config.toml
horizontal_flip = true
encoder_activation = "star_relu"
decoder_blocks_per_level = 3
decoder_attention = true
decoder_upsampling = "nearest_conv"
warmup_steps = 1140
Rows from block 7 of the encoder of a small image FSQ autoencoder, named by matrix and row number. Rows with one number belong to one neuron. Each number is 500 + 50 x the weight over its row's rms, rounded and kept within 0 to 999. All counts start at 0. Numbers have three digits each.
After each neuron's rows are labels from the 100 images, of 14976, where the neuron reaches its highest value: "peak on" is the class under the peak; "top examples" is what is common among them. Only what is clearly more common there than usual is listed. The data: simulated fluorescence microscopy of cells.
# fc1: MLP up (encoder.blocks.7.mlp.fc1.weight, 576x96), inputs 0-95
# fc2: MLP down (encoder.blocks.7.mlp.fc2.weight, 96x576, transposed), outputs 0-95

fc1.490:522495472513543665487505489573474480449452500500499505417492492493482512544423528413500557479520603525539497459536470482525525421479459427428499483430427522471459459512537485491420523480467493484440496551554583482491448455533492458587460606532599572392512504454501383511498405480436429485
fc2.490:550498461486513578520498419422459564418574506599593555562477434435454538523441466455462456545436508499503519554528477485462425597574552506467533555498471563569491480470453512510451551541498517469511499531518487481504518508386485488415543575518399442502559491525369601557516501562444533505
peak on: cytoplasm; nucleus
top examples: yellow stain; ring around the nucleus

fc1.306:457498473532495576543545528456481454515527324542475532507509444458516544532468487522504404448550525526486610538456437626520521469572579499517523473501420524540591514529411481437508512463582577467517556508512447584564575486428458478482500521495393472470436530485514473520566427475515470544
fc2.306:538470501544511541492470474431461582441547543499498499499510519525536562441474483547605470551557522514580498444542619530537495437482506573549481512489393524505525438542601518536464468468475526410579599534532534598498471543490479614468502544444413511499455539463491596513521609579531560524
peak on: nucleus
top examples: fibres; red stain

fc1.55:508501607448484516487558491481542494490437465528566455595528480503551529540616484465492481530426402585398492465500482493480516454473525442583492486443475545558516384487493437463463461539581478498481454483456481553496503506582518493409540484447546561529434548467592467408483612537530416440
fc2.55:604431417486503513507397474500521573612501531488481526440495499517387457537606484470512570538523485530568535507461517457511516462493484558541571542528489540502456550521541559483489493526422535428493426563460513465550460412525517538563514417452497445392627493507543498531492559573446416448
peak on: cytoplasm
top examples: red stain; ring around the nucleus

fc1.467:445501428573474516583467499524543529517493445532509566454546420370466483507476501519479497448537540516444543458410429488521537470432586462555530424453472466486552522487518416561562496483497442419462411596455487466483499501508394520426605493449459506586423482589458425518449478445491486490
fc2.467:546519571503491483467437511410465531481499378436432478382476468507572589490525481584425412392540493486531573479599482545459519531493478574501559500498493521521504465464531468584544427528600517489514491515490495482507474429475448561467510426539559427451496512512503524485491533457505596641
peak on: cytoplasm
top examples: green stain; ring around the nucleus

fc1.330:550479528472446463497520459632570512468543508497556508568484545488433492547508545501481477489502517504444539504473469565491548461506556576511632642540593499434433573418517583574589502468495510453531563497555377583527476559510547547509480531515515516515501460507585415474488500482509442567
fc2.330:455478561535496430492449475484491526401498496500529545510473375548652531545413493537505464503455561475440528471467500513496448548449538518453533428484499475509465464504458501442619537566472384414511506337520426557459500505520470572462521481469575515510477457443408513505490560548508483535
peak on: cytoplasm
top examples: cyan stain; green stain; vacuoles

fc1.410:412522369528482402523478490510494562458494497545618537466514545569440508453409423574511507475494543520487496497428567438464531411518537481514560568457538534498516514485498540534563494534452538462481525494403509471536544491380501539507531498637454483450475544451525541517509544466604522386
fc2.410:490560490520503461496470459522524460597440592503473555507441452575557548515625395518521442447483441491517502609509396463627495503508418541536488486517481533472473444534561514481498486528547441492487498487588443546533517536606522561469547458415475530565525607456497508532489581511475422532
peak on: cytoplasm
top examples: green stain

fc1.486:504564546498524557472511400473498533484567605578513535595465532486480484503419452462458543490565442453504413590558421428538477441437474511520528596489507547552465564521519548368490532515481498450483483473475514414561481538425565478548525447410485518570483495446562369475525479482466484497
fc2.486:581493553530405540579553483515420441482372468552525528419565556538476433531537542610493545470445544502469473444434399507510527505540471432484480596503549476506401521508452429522450586581503513487505491522546487447414542498533490543518496443465500588403503550548448532532470541540484470448
peak on: nucleus
top examples: membrane rim; red stain; bright spots